A small image classifier, trained from scratch.
Data: trained on seven-segment displays showing three digits, 195000 training examples, 12.3 epochs.
Rows from block 5 of a small image classifier, named by matrix and row number. Rows with one number belong to one channel. Each number is 128 + 32 x the weight over its row's rms, rounded and kept within 0 to 255. All counts start at 0. Numbers have three digits each. After the name is the row's rms in percent of the matrix's.
After each channel's rows are labels from the 100 images, of 14848, where the channel reaches its highest value: "strongest on" is what is common among them. Only what is clearly more common there than usual is listed. The data: seven-segment displays showing three digits. In brackets: how many of the 100, against the usual share in percent.
# convs1: grouped (6 groups) 3x3 conv (model.blocks.5.convs.1.weight, 192x32x3x3, each kernel summed), inputs within the group 0-31
# convs2: expand pointwise conv (model.blocks.5.convs.2.weight, 192x192x1x1, transposed), outputs 0-95

convs1.18 117:083170165126066089132132155138100198142154114125120144094121113093120138159176075145131069152097
convs2.18 094:132089171105121173139076104106160088129101160109147134124122144115126133107080084187115126101102104135109150058134120088200129124099152136111128092140078061084125111163154124114086124104156124101098145091140119124179133140177135158123106109135160161074080156106142128144157155135125202088
strongest on: dark on pale (80 vs 16.1); the digit 0 (76 vs 27.1); first digit: 0 (31 vs 9.3); third digit: 0 (31 vs 10.2)

convs1.183 095:140144061156132142188138175092161098153131116128089089152109155149149103191154121133086158100179
convs2.183 106:127131162119126147111145156108108134149089057062155115154118144131124155148112135175136084082166105056172138086112165098137124151113151092100137171128126106067132120102117109105136123081194104081126124168138155083118114120177147178089118116122135085114081130105091099085122139053080119079
strongest on: dark on pale (94 vs 16.1); the digit 2 (63 vs 26.9); second digit: 2 (37 vs 10)

convs1.125 109:173129140059162076168149085126078173104084106163142101171085149106137103147112097135164130139140
convs2.125 094:124124142105106186135136092137092171171147181091150085101201181122132177214116143089122170135139121160130168172159123112115087115126139159120092114134168116183128132189112132148131142144103155133133192165184136107135116159157120112158047159121153026141159084149087145147179136146141138192
strongest on: the digit 6 (79 vs 27); third digit: 6 (72 vs 10.1)

convs1.172 101:139129085090079147129117110146110160162149154168074127149094092106153195132126160069183155118102
convs2.172 094:118106117133125166085160114131095129103096101106121185115144109140163097130127165133170146087187094150080149113112049139122066129135114170137148133144146193192081120105116114158105087114178131133157141144135159140141124126114128170059112121153133147117118162149118128119123073125182184176
strongest on: dark on pale (67 vs 16.1); the digit 0 (62 vs 27.1); the digit 7 (58 vs 26.9); second digit: 7 (33 vs 9.7)

convs1.138 091:129122150173130114223136075122110120202103162092101116141139114132156123111077159149096154158117
convs2.138 101:115152103184144114127165132080132114141140146117133080150131160110095113111095090181179138182167096101146099136101104150152159174145139004136112148117181064147072097137085155077135157203140129171131157139158147174099093166131153141185099119124130168084145123130168120108162113107163092120
strongest on: the digit 4 (94 vs 27.4); third digit: 4 (83 vs 10); dark on pale (71 vs 16.1)

convs1.37 106:147204145146145064109132153108116122136107086122125155159140098153114114089070128137077172166072
convs2.37 103:156110110112126127106167109087123107081109100074136155112182186187127126112093107164164106096090121068146130121116156125086150117145110089106093053156179177143039121161082102155137138125121132134106134129109091045121164138110141113161153142187121144112118123157134163084121101146117121106
strongest on: the digit 6 (91 vs 27); third digit: 6 (91 vs 10.1)

convs1.74 107:143126126144109164065085113098132108150079095089059106090160142173102092136154133170119174141159
convs2.74 097:149112132122097092103127098167149136186113127099094048125167120127146172169124194085178095134106161143164115086126129124118100103052123153098090110130128123164180121133138136146079082115113160132153157078118095125083165111058148115145154186164040097096113140122132104152150136135111110143
strongest on: green glow (60 vs 16.7); the digit 6 (58 vs 27); third digit: 6 (50 vs 10.1); third digit: 2 (40 vs 10.2)

convs1.20 093:146182139128171112151173158106146099086153123093167176111099091153171132166154164163182167128156
convs2.20 102:092125122160177096146164098146103121095122067132148134206142151166183113092092141183122092151150137131055078129132149159105123130114110096134113077150070140128152109096173145115140133194086126161073170162050138056165103167118109079072083139074153131105149104120128107139146118109168070124
strongest on: white glow (67 vs 17.1); third digit: 9 (37 vs 9.7)

convs1.50 125:140156150105143154109111112132148122175083162088175107040130121112119135096136145069084073100143
convs2.50 103:139101086122099105146132173136089120121140149169094130171103151152130056057121130128060138119147145113171103124041139149121097166157137146112131182139121119113118227120103096124210184163144108148075146166185174154134130113120101135092110072102163140095132120182154109146135159156142127150
strongest on: the digit 3 (67 vs 27); third digit: 3 (59 vs 9.9); dark on pale (40 vs 16.1); third digit: 1 (38 vs 10.3)

convs1.12 087:122135086042111123079113150098125111128109095122121199113170092173157095124102081151133103151147
convs2.12 105:192180139119106171142104128146108168170180135137123088097127194172152110078116132176068136102106172192110137157131075095136118133179125170129179099130121144160109156137172071129139130128202119135125058091148103096142131106162085136096122092149103114127125159210144097120135152161084116168
strongest on: the digit 1 (80 vs 27.5); third digit: 1 (75 vs 10.3)

convs1.72 147:149160105083123127122137131176118117130141124166094067079094137123156094117131139215105129203137
convs2.72 106:129105141160153115130136149117136083125182156162131108144159114150077141098137107089049131158143125183110127119108078133067127123098119111155141090126116082137112145156136165112135118130135137137114156130094144102151122132149110099137141095129126132199120011074151199134160136143175168093
strongest on: green glow (95 vs 16.7); second digit: 0 (28 vs 10.6)

convs1.143 154:124143156102170133191093154128174098123080079142127091125176104117120154123195157141196117127139
convs2.143 099:080119093138093114128141141140125130102092164142094139050154142126106125136101181122194091133101107131086104151141255090147158146138121151165151147136207102128184119097122141178126121149085114090178139084120162088129142089109100128121136113154159161071125185128173127156116153103157193153
strongest on: amber glow (69 vs 16.3); the digit 4 (61 vs 27.4); second digit: 4 (35 vs 10.6)

convs1.127 108:173132171104134151120131114149087121105186064085127148121163143169124084121103097145097063088092
convs2.127 092:093106081145165112175073087155167102115156153146122167115054086089149088090158121147122118123126115173146181144108129110160159155099130115143151100140092165150085139105101128165121115173093112146108111140139121040135195123157157150128140160209109168159150141119150100157142138106131147134
strongest on: the digit 8 (100 vs 27.2); third digit: 8 (100 vs 10)

convs1.55 084:112142109173149140129101079184147128137083114135152161088175167134091131100169113093112082075181
convs2.55 091:092181135121063112176141161152150130157143090183105164169151127086097174125088142119162118189131102105147134115161099139133156110100123107115151113122221133130144112133143195121140124138127121145112162128124081110158107157171130098161170153129101146152110160153165159095113152107078102108
strongest on: the digit 9 (100 vs 26.4); third digit: 9 (95 vs 9.7); dark on pale (51 vs 16.1)

convs1.77 136:116109135103099126169125096092125182138124130087125187133172076081155183096183112145136166160154
convs2.77 102:177122122170131194158142117102094074133114056169097102142092129164118108096070199130080116164158127141137117104103116069116124111134091196136136152107085164163108105103161116085138106189116133128140133108166126167106152163094154181142190134156174131071137124121191130104149102153103120165
strongest on: blue glow (97 vs 16.8)

convs1.1 119:171172093112089114110140146143103156160157092120092114189108113139199156108146206140144159128136
convs2.1 092:133091132181086127102197175116092137111175121124135095137179127111155126130098100145089138103161130133091139178129238150146119136136106111156146146138114107108083136195101098137119094127130146119068180137095122159101154108168139082196165092122174123136059155112149095111110174151084133146
strongest on: amber glow (68 vs 16.3); the digit 3 (60 vs 27); the digit 0 (55 vs 27.1); second digit: 3 (39 vs 9.8)

convs1.121 081:090134129189105079122149152111165129132089203159127110109116072124113129156171151085179142143171
convs2.121 093:121151139123075134107130071141135113174132145121130131162139145151193079131135165109167121138173073137138041148157137067119136112111151088130124114151093084144111127154137123128162173154137155123026126124090078145153107192091084114144154105113099132185130136080070143108131127117155055107
strongest on: the digit 6 (100 vs 27); third digit: 6 (76 vs 10.1); green glow (45 vs 16.7); second digit: 6 (26 vs 9.5)

convs1.130 107:113210139150171126120104163144111162134100146059114172152177074116145157137106127142155083159131
convs2.130 093:122113163152132144111115143112118081079140139097076110104128102095155152118121058169165100185126075113130194136151079171108133108114117047125114093149123050104107114166132181103117155124147083116117103136158138198113125106156114156141116122144143129111129120145085149079164075026128106125
strongest on: dark on pale (100 vs 16.1); the digit 3 (67 vs 27); first digit: 3 (36 vs 10.2); second digit: 3 (29 vs 9.8)

convs1.65 118:168083136113128130084114163072115085150103129101163159134167103089166144108143151111074074110184
convs2.65 090:123147174126121125185090109156157148104088151128162123101077186141077156183098122073106153102143111156127054195163129147150147130154164155132127103218101157151136070111100141120124134090178150125159167154122123122158142156158145096118114060136148177129153156076083155086099174188078095111
strongest on: the digit 3 (90 vs 27); third digit: 3 (56 vs 9.9); white glow (47 vs 17.1); amber glow (42 vs 16.3)

convs1.94 087:141135163136130149147101129090164221115197071176164178133140111104157130136128165112129130135145
convs2.94 093:154097128116114163115148120114138085133052180084043103128152097115120108096110150165167118117092068107121127064162091113103128138186115092096131099127133114111098069100170141110070127132088167112156119134112163123100176089106097130158121105172115156037122122142171137161095133136152124093
strongest on: blue glow (87 vs 16.8); the digit 9 (72 vs 26.4); second digit: 9 (68 vs 9.6); first digit: 1 (28 vs 10.4)

convs1.23 107:172150084074097189112122129064132125150157135115139086183098106137138153112160181111123139078155
convs2.23 102:173154131067116093095122148185151144115125129157109183182206100112120126168132100062078203139160148196125131050120110137120118102128117118154136158111172159097157125087191203095127121174123088127192043130128107166125107114168151148127150190122091167106149153123151192114110120153123120172
strongest on: the digit 9 (72 vs 26.4); third digit: 9 (61 vs 9.7); white glow (40 vs 17.1); third digit: 5 (34 vs 9.9)

convs1.7 136:065141164098142131151133086036144123063134158111100123161124156108136082151157129123143115166092
convs2.7 106:117131110141113229124143122152145102095121120065163090158121121105166128120119197162176092147139145140064110112117015120129135135113097101153150166112135121131208116088190130119117139117132153115099098154137138120075165126101101202147125127156131121096081124159142142146157130103173120051
strongest on: red glow (92 vs 17); third digit: 5 (25 vs 9.9)

convs1.92 116:133121135122089198133127114108187125141124129137046150108054134142112112086119153154146171178123
convs2.92 102:063149129178072155129179121119134171089153131126116124092086104080062094143149123147103152071122188171117078128129034171148113156169132156116116145086094186066071171130107115129154061102142115104092109120103095142108111112163159147098158079087097141139112120099156153116000145112182128160
strongest on: blue glow (66 vs 16.8); second digit: 2 (30 vs 10); second digit: 6 (26 vs 9.5)

convs1.70 092:154144178113146108081164131118112109137110051145091166158120148116134092131065120140060149079146
convs2.70 102:140073115158133118137117090134116085155133095139118071115097113137134081123144135079117129157137120148135104133157105131102125153097187096121174080122104060131080095134163143144066169125114151096108126076158144137175150196110086131108176147127150116116115156149172166102120132148158128173
strongest on: the digit 6 (65 vs 27); third digit: 6 (46 vs 10.1); blue glow (42 vs 16.8); third digit: 8 (38 vs 10)

convs1.170 096:088083071110110125114100066140076106107174103150133115069116138086136060125134131129158119156094
convs2.170 110:119136202082176149140129122095131138146081142151122145138123154110095140197118114180131158139092141130132145085166139117168102050096119148142072123150170175139122138095184101143138078138092145078172156100171123163147097096150159136086100146157134134091152152134073140126144135163128137151
strongest on: the digit 5 (61 vs 27.2); third digit: 5 (51 vs 9.9); dark on pale (37 vs 16.1); third digit: 9 (27 vs 9.7)

convs1.31 091:152107146064117147093120131125078175092077048114101168153146118166117115129157103142114164172142
convs2.31 099:110130129128099183100139030144141120142091091143128164147118057142163117117167182087137135116097141113164142133109140085178158115081149116111109105140088129118187085116123122200089189113095078139130129113171179081091130123107098164071108101136164080160155119145164071118153126163191098159
strongest on: red glow (48 vs 17); third digit: 9 (31 vs 9.7); third digit: 5 (30 vs 9.9)

convs1.160 080:095106154118135091116141145124090105103128170135215115172129148114092121134138101155144030159130
convs2.160 096:175090164074135185147108101184164150067058083141158186101129143123072142104114090128164157082158146120127168139095122067098139130128149141127105077085172159164082141157244127094198161113112105086172151100152172141121143103114128118132105107159165146048092149148101105136167129132159097147
strongest on: the digit 9 (67 vs 26.4); third digit: 9 (56 vs 9.7); dark on pale (53 vs 16.1)

convs1.137 109:165100124145130167098100143099202101126143168118117126138107185209128145108129160131136153059131
convs2.137 097:166141120135087101115125101134128169104205127143179085159097115146112115107098090135134148147146215131158175126084131147110081195154120106128109102123099143109161144133078172172093162160064156156137142132108168109126122133188157113154180132073141170179180105154130136120136183111135074069
strongest on: the digit 8 (73 vs 27.2); third digit: 8 (68 vs 10)

convs1.10 096:106096159148097122095141115106065135111127074108129092112078155100129164105121229131120112091117
convs2.10 099:077062078123131117082153127130082088203120136140166170147139149129103093088189101145127138132078127207128051184167206185122149160118083152048142152111115109154132119115143108111088166106108138111127153146122149167121155135056132132112177129171150110100108155125111087147092129134114164096
strongest on: amber glow (78 vs 16.3); third digit: 9 (29 vs 9.7)

convs1.42 084:120097090130101131162090105166149101094155129109070147110077119051180156126114135143187122135167
convs2.42 097:094135116114148118112143107130102069170133073148148114162100116105106153163139142117145106094129126126148163129110139130119127077109126151144139157063140142148150074135137089121114169123134088151139125121074147087106135104121177136130141113119090122160177165168117148093083154120144100095
strongest on: the digit 5 (56 vs 27.2); third digit: 5 (51 vs 9.9); dark on pale (39 vs 16.1); third digit: 6 (33 vs 10.1)

convs1.22 088:161124103152093128102161107038106083110128132090129182190084096127175129133119158140155131122152
convs2.22 100:089124132129128117147157088094040114110162110165142123160130167085118150157147137154138159144082118095105098118093141100136125147096109172126110117058108102123127160122110077158110097168102039179130160170126161140107133079134105089170130147120146163121150107239116111108063124175126095113
strongest on: white glow (88 vs 17.1); the digit 9 (64 vs 26.4); third digit: 5 (34 vs 9.9); second digit: 9 (32 vs 9.6)

convs1.141 099:177149115175121141139158121121124083123091064174152104063088164146165103088157086116102119150150
convs2.141 103:142140209119109126140155092152130141110102218199123124200149106155097112153204151108140093180157123081094167143126147168146119132176156080137100129147155111135123117136084153126121148117122142113119175144108124097122153141153116168138117119084169151089128085092148130162195113158140062152
strongest on: the digit 4 (82 vs 27.4); third digit: 4 (80 vs 10)

convs1.88 074:148126140142116110196158104080086121111067148158143140163108121144084151081112156161120128203161
convs2.88 090:130153177125145154123127097065141103117110155119130149155153172122143054112177170138118113109120073116149182159184058182120130183139111129098132122084127180167093094139119058112127163130149077096152171147132063154156159107102141109052146187118168134117136130147080156109139154138084089163
strongest on: green glow (78 vs 16.7)

convs1.95 088:175114112117153151159156122085076129113135184151180092075140099069156101151100122065117114120135
convs2.95 101:126120113150132133170090150105100171125100197113122125105080087111112087165120119087132124107174157169152070041098137135119141124153097180079163120094127090178106108079050096081097115093111199125091159142113159198077119106105111090148169082134125143112148132097131087074149148108115155154
strongest on: the digit 3 (81 vs 27); white glow (57 vs 17.1); second digit: 3 (45 vs 9.8); third digit: 3 (25 vs 9.9)

convs1.165 109:143138160059137088124069141148162093084128113075115175100087107148161076109112136081123143159121
convs2.165 101:117135122068174198085136143136147130169100099104174105134123121146126144218117186113136163124123122142135157109233160093079130121151144138101115144061055168070157149103058101108139138121147118130172089085123122099139097120199098151120088139146116166161146116138144125141144137063143123107
strongest on: the digit 7 (81 vs 26.9); third digit: 7 (75 vs 9.7); red glow (43 vs 17)

convs1.109 140:142156060149112150154106129115146178070150117139143094154101130118133135125148086127238147127122
convs2.109 114:077080109070121094115134138125120175136079130089156075148115130137099090116156125086113134111092095102126138080103101144079106105148106104093132101147108099150134079177115113082144122120060143051115214199149091100104133110108100129123080104145156126091110177123067154101153087089110152125
strongest on: white glow (89 vs 17.1); the digit 3 (56 vs 27); third digit: 3 (35 vs 9.9); first digit: 5 (25 vs 9.9)

convs1.4 086:133131102127130158158176122139056151134160077115127164093095187136126165177133150099137114168192
convs2.4 101:089119136192157138126113179160160084126145157067119166141128121042123162098102176147127091137091120072110136135135147110102149122093207120106151134154124097099093175167150142107155102099161104171167155064199126198101085183141089139155109128165110136206132084142125149142129127160152145199
strongest on: the digit 0 (100 vs 27.1); third digit: 0 (96 vs 10.2); amber glow (42 vs 16.3)

convs1.124 108:153114102084179133052148084142113116117190098100145090163125129177109110124089093123086110137089
convs2.124 095:079180136120135102138145138124170179151115187122153089119141103152121136191091110142177133103119098147119060107125158195139174113174114109105133114141119156118114079140160110122126087082169173123167070161129087137121189125110095110162110111132152178164099109138167192074101119114135109134
strongest on: the digit 9 (59 vs 26.4); third digit: 9 (41 vs 9.7); third digit: 4 (33 vs 10)

convs1.116 101:163144151086169157111104087060102123094095161086114129134084159127148106169076117150119158074154
convs2.116 102:135103094116115130153139180123152147111075148063087105131177151184114114129077112174119164227172161094160153126102109134108107135140117180138087120110146156200102134172191163155088073085104158119143094135149130077166118125141165106121124140147154102147074192127145132113126122125163136172
strongest on: third digit: 1 (49 vs 10.3); third digit: 4 (40 vs 10); second digit: 5 (36 vs 10.3)

convs1.82 125:121120092151106113104132090132131049150152101130086105118152138142055192115138127129195169156138
convs2.82 117:140092154134106166122076230126116127098146079133125128155149100111141167177096182115172118144128108087119104105109040118169121167149107176094106190101118181141165108095136174157164107089102180126143119031129085145114110121146115170117047143143121147183118214119109127151136150123132057118
strongest on: dark on pale (100 vs 16.1); the digit 2 (62 vs 26.9); first digit: 2 (29 vs 9.6)

convs1.174 078:112118145073154120139106119125077100061152136108167155086054112132055161103109118120106113154128
convs2.174 113:116060113139119099098182149095128104150133160095100120122129076088078161138123128074129134117154121167158126111170111143150103106111186122119087118167050106119087134121089135101116117073113144102106097150147090163120080091142098153219122039125121120137163111106126146155116149143136129129
strongest on: the digit 2 (100 vs 26.9); third digit: 2 (98 vs 10.2); dark on pale (35 vs 16.1)

convs1.139 089:100139148212148111155127174130124143125125157211080101113106127147110091102178112170129123146167
convs2.139 097:113125167161143096174141115149190151144094125121122179121155102135147106131121107117126194165121157143132159119168114086134150201129157171161131104105143121142148164129091185083208139138159132156168087089140161136208200130164047112083143092147157095184132086103073110161139144099126139113
strongest on: amber glow (36 vs 16.3); third digit: 9 (36 vs 9.7); third digit: 0 (30 vs 10.2); second digit: 7 (28 vs 9.7)

convs1.91 090:133100101077139142153108055098084145141157133112103094162189141138077143066107125109095091145151
convs2.91 107:125145098113157125137143082129142147193160055104144110137121134109168146084172118079136100120106119165152133108162028128146183119114182136106165126142104110117145115112135163072087170098098138117135104124147098063155130150127143114138085143192104116116155147129091116133152110114094106175
strongest on: green glow (95 vs 16.7); the digit 9 (58 vs 26.4); the digit 5 (56 vs 27.2); second digit: 9 (30 vs 9.6)

convs1.48 112:133094128059138071175159105140172095147131106101146074126106114118143134128125146094135124177210
convs2.48 103:134120152154099109106128126053181134115134098118143161131198109077142174157137125169104104100091137107125118165141135159185163090146100113125096146109148170116101113188097036149174122125145101150129068151130215110092139110113111106181180135132098145180103089109125116171084141117105128086
strongest on: the digit 1 (74 vs 27.5); dark on pale (56 vs 16.1); second digit: 1 (43 vs 10)

convs1.151 100:082097139110064150090103177149189117114117101122167135067094156090116157165123119115164106119170
convs2.151 104:094163107116104157079168141163070109155103094165080109162153139082156151067106159132095128140154084130159111117168131146098092140153065181195161107109116119140106125187103124134111092157126137123140105131114172113105110100156061123079156133054219157132132114117125079154092110111173204148
strongest on: the digit 7 (98 vs 26.9); third digit: 7 (95 vs 9.7); dark on pale (53 vs 16.1)

convs1.76 099:171123125127124102133139112152101145121128116114109070137100093148063114143135180048052103103100
convs2.76 101:141138130107116126210092158107096160103126105101205213160115093133173177222111150136135084153119100161100137095115141123181092100098154162113098099148160126185173073124146165123116175110128091128117138140090107117053148166175168137140151102108113141108121107152158177128159089127096080135
strongest on: the digit 1 (57 vs 27.5); third digit: 1 (50 vs 10.3); white glow (37 vs 17.1)

convs1.80 109:103146128094161052106185140095104118134107192170149137150132149114146120100152130137048092114113
convs2.80 090:154113164112193130120134125125138079109085165095086118098212080093117118110179095108066060154161152185119167118123122094129043139162134114064100139146112158147098122085097130119120123084118203137163104091106114156099145105089137162118089134074107146095108125168111155152143149150127137160
strongest on: the digit 3 (70 vs 27); third digit: 3 (60 vs 9.9); green glow (46 vs 16.7); amber glow (44 vs 16.3)

convs1.73 113:107119137117153127108071141097096181135100099103096099159097144210131138143130143150220118120130
convs2.73 100:123119161123122120102129116147068126132153114134166177112172171180156097090116099150156126115090113126125113116111152108122141146125184109129118102073099114151089107112141150117131129141156099122086075160044199124165151179158085121109147142072176137133162083155130143104153088136116110150
strongest on: blue glow (66 vs 16.8); the digit 6 (59 vs 27); second digit: 6 (26 vs 9.5)

convs1.187 099:076101190117179149107134122135130090098116145116152073169080142130129165175111097122093098170080
convs2.187 106:164079135138183136108103126129132169141188097137161074128136135140143099119118116082146149154154174173172127093125114121110108117174142153119080116186094091121120184127074123101201128099117120131147120095095142108161077081157140112086122077111113142129174145165180160095152174218101148101
strongest on: dark on pale (88 vs 16.1); the digit 3 (75 vs 27); third digit: 3 (59 vs 9.9)

convs1.17 107:096177143112195125137167120075166144109162175149142152153158119178111096168148161156143143187131
convs2.17 109:138121117075129177099164145086130107119131114125108123124075143116126133106140189083135109138143111116143129146087098134082085136074179148089144117129105220139078115101105105140131095158153146192106140152148119090122122142122166102118128146128099154073140092140178188102160121080123103158
strongest on: white glow (71 vs 17.1)

convs1.161 111:091160089071045150112133106089209154151151144142091139130129176152159131115092132120139132135112
convs2.161 101:101148025072129101177139124099163159108162091173139120133116125125109166185065167105113145077056120148092152064114137112147153117098141190103142154188129099111165060100099051122196110117161115176164114139174120130139156087148094096123175133174080149107098130144129109122125194114140114112
strongest on: third digit: 5 (43 vs 9.9); dark on pale (41 vs 16.1); third digit: 4 (33 vs 10)

convs1.93 117:118138150114139105145136184127159080171130140070135071091118130065193084154148098159141160120120
convs2.93 100:117179093107126106144184139103121126099083138131104143066131092096139124114166109135171099077156138150194129145088255107157148160106078087137084089097131156148127091145143183127147132075122117091070158177092121146123154130134104038114137141178119135141148089096158128141123138119141153142
strongest on: white glow (85 vs 17.1); the digit 9 (59 vs 26.4); first digit: 9 (30 vs 10.1); second digit: 9 (27 vs 9.6)

convs1.35 085:119097133128058121125165179134124112108158172102223093097127129144130116104191155130093129109127
convs2.35 098:170137135088195127123136136162162149124113122130128122115085066166140110135146133136029114107126141232166141143098111112110087147114096208148107139074127167158142126119172131067150150149101132162098164133177098115103221118055163091071132118090183117111085139152125147140083101160160137089
strongest on: the digit 9 (81 vs 26.4); third digit: 9 (73 vs 9.7); dark on pale (40 vs 16.1)

convs1.27 097:189155121090188136099121120175175141169082159127156116160155163163150137104101129100068154140150
convs2.27 094:189110130091121173151104164141103187135134160160091171112199150069111169121150114158115061129102109113150169104133128130117195103100117127165113123161052179142130120141135139058154159098075163127161151134177132066153114077078119125119097160116183127077146144132116132155136094206131101149
strongest on: the digit 5 (72 vs 27.2); second digit: 5 (64 vs 10.3); second digit: 9 (33 vs 9.6); first digit: 4 (25 vs 9.9)

convs1.102 075:146105188087117185158151147057106162140128100097166126104146157091157170149094111114093145174132
convs2.102 100:109109118165131135071140151096123111160141049129110109095117114176155122086107121155149114157132157123115137132135136060165113139137197075148142172082153123027103161122128136103126173130109204159101102114149107093129103060127096116157150140131145106124167050151133111155076116077113151141
strongest on: the digit 8 (82 vs 27.2); third digit: 8 (80 vs 10)

convs1.147 103:103107164101119126149130131131119051137135070185130052094147098081099109100127134146149136140183
convs2.147 097:152122126119135075112178167156117133144133133102162120120079106145141102129122165158095096046120182139089143103135196135162098133097133149122166107163124128173089135117101138146104097128117101162222140170193109159154121121137127191070090154119135159092167176192124138165105139153110143095
strongest on: the digit 0 (83 vs 27.1); third digit: 0 (80 vs 10.2)

convs1.21 084:092107163162106097122150083100061081101099100096143110095041115121137130157122146120164100131096
convs2.21 095:130173096163123076122095179133152097133154100132136107214120171086120114107134143083093178142149122086075151148117147140159152104080165124105183130171150126173177140141113082134088084129184100131217107159116085086150163157118106109161106178149059121101160058166126174135126192138140136102
strongest on: dark on pale (47 vs 16.1); third digit: 8 (39 vs 10); third digit: 0 (35 vs 10.2)

convs1.99 110:091147076162152178080119143124153163123127154146094121102143173143087115060110207135130100145121
convs2.99 099:122176119124090096146084140142095100169073050136139149112104117139170074143149134110156130150105221102140108135161156142077118119121196032099073172152102163168143119127125101150181116101156147143108101078104137148121128124118146108156123158074154134151122164147081127158118097124146066152
strongest on: the digit 2 (59 vs 26.9); second digit: 2 (43 vs 10); red glow (40 vs 17); third digit: 7 (33 vs 9.7)

convs1.2 070:095145077073067189114137128065083116136136114153125122121108113157125143113130217107147134128146
convs2.2 109:093194117087181119162105174141123133117128170131140137111163144101121172147085122161140160125134124074092137098152126165208164078132162095180115155152154174039133094083200170118168139112199115158168109107092104101164081125142224117157095103100163111113087182199149115129131074188147119117
strongest on: third digit: 0 (43 vs 10.2); amber glow (40 vs 16.3); third digit: 9 (31 vs 9.7); third digit: 5 (26 vs 9.9)

convs1.190 079:170158141154106158113189160157094143123080121113164149072155129116166086125185183094167118142134
convs2.190 096:183068080182127145093124125169181164101174090105146122116092081113075151161164148132089098114117124125070132124105110130079100106128131114188115086102087184077133151240148153141142150125118192075136157098096145110125115066194132130066073129118120153172148136163105139162160084143134105135
strongest on: the digit 9 (67 vs 26.4); second digit: 9 (56 vs 9.6)

convs1.19 103:075126127150102105147180144100135156146158090142080126111080185097153111173190131151144077142160
convs2.19 114:069149176156150150171140133097134106148146124107116132154171099116124134113108130169147042123084112135210212088136164154170098120101099120158187172144173117127146139112138157122108131108119121181122124136149097131216163148100120156092108112134115128126148168123080097161064062161092106153
strongest on: the digit 9 (70 vs 26.4); amber glow (53 vs 16.3); second digit: 9 (52 vs 9.6)

convs1.8 082:158161125162123134161102131117118089089127149126148192099107056109105153156150093192124154184094
convs2.8 090:105080132105121154110138140112116157136110137116141111095141142067175101132136157162137144073092148155169083119133180150139149146111152117133088136091129135051131120077137041119086160155107095091130151154132110125099106124185087110128132139138173054146115090142070076109136150076133151157
strongest on: the digit 3 (73 vs 27); dark on pale (61 vs 16.1); first digit: 3 (41 vs 10.2); second digit: 3 (26 vs 9.8)

convs1.53 076:157138133176162116121098180086108113087169095114104163062158135150156170157146105100075128094163
convs2.53 095:113170078141114204098111125185081087152127133102135151173107099068121094134156162138120148194124112160116128124165128133139142112062129092102183111097097200134138127116097168163138093149134108137096115138012117054116123166137139059159108128195119145147153128126183125155045101152097124095
strongest on: the digit 0 (60 vs 27.1); the digit 7 (58 vs 26.9); third digit: 7 (49 vs 9.7); third digit: 0 (47 vs 10.2)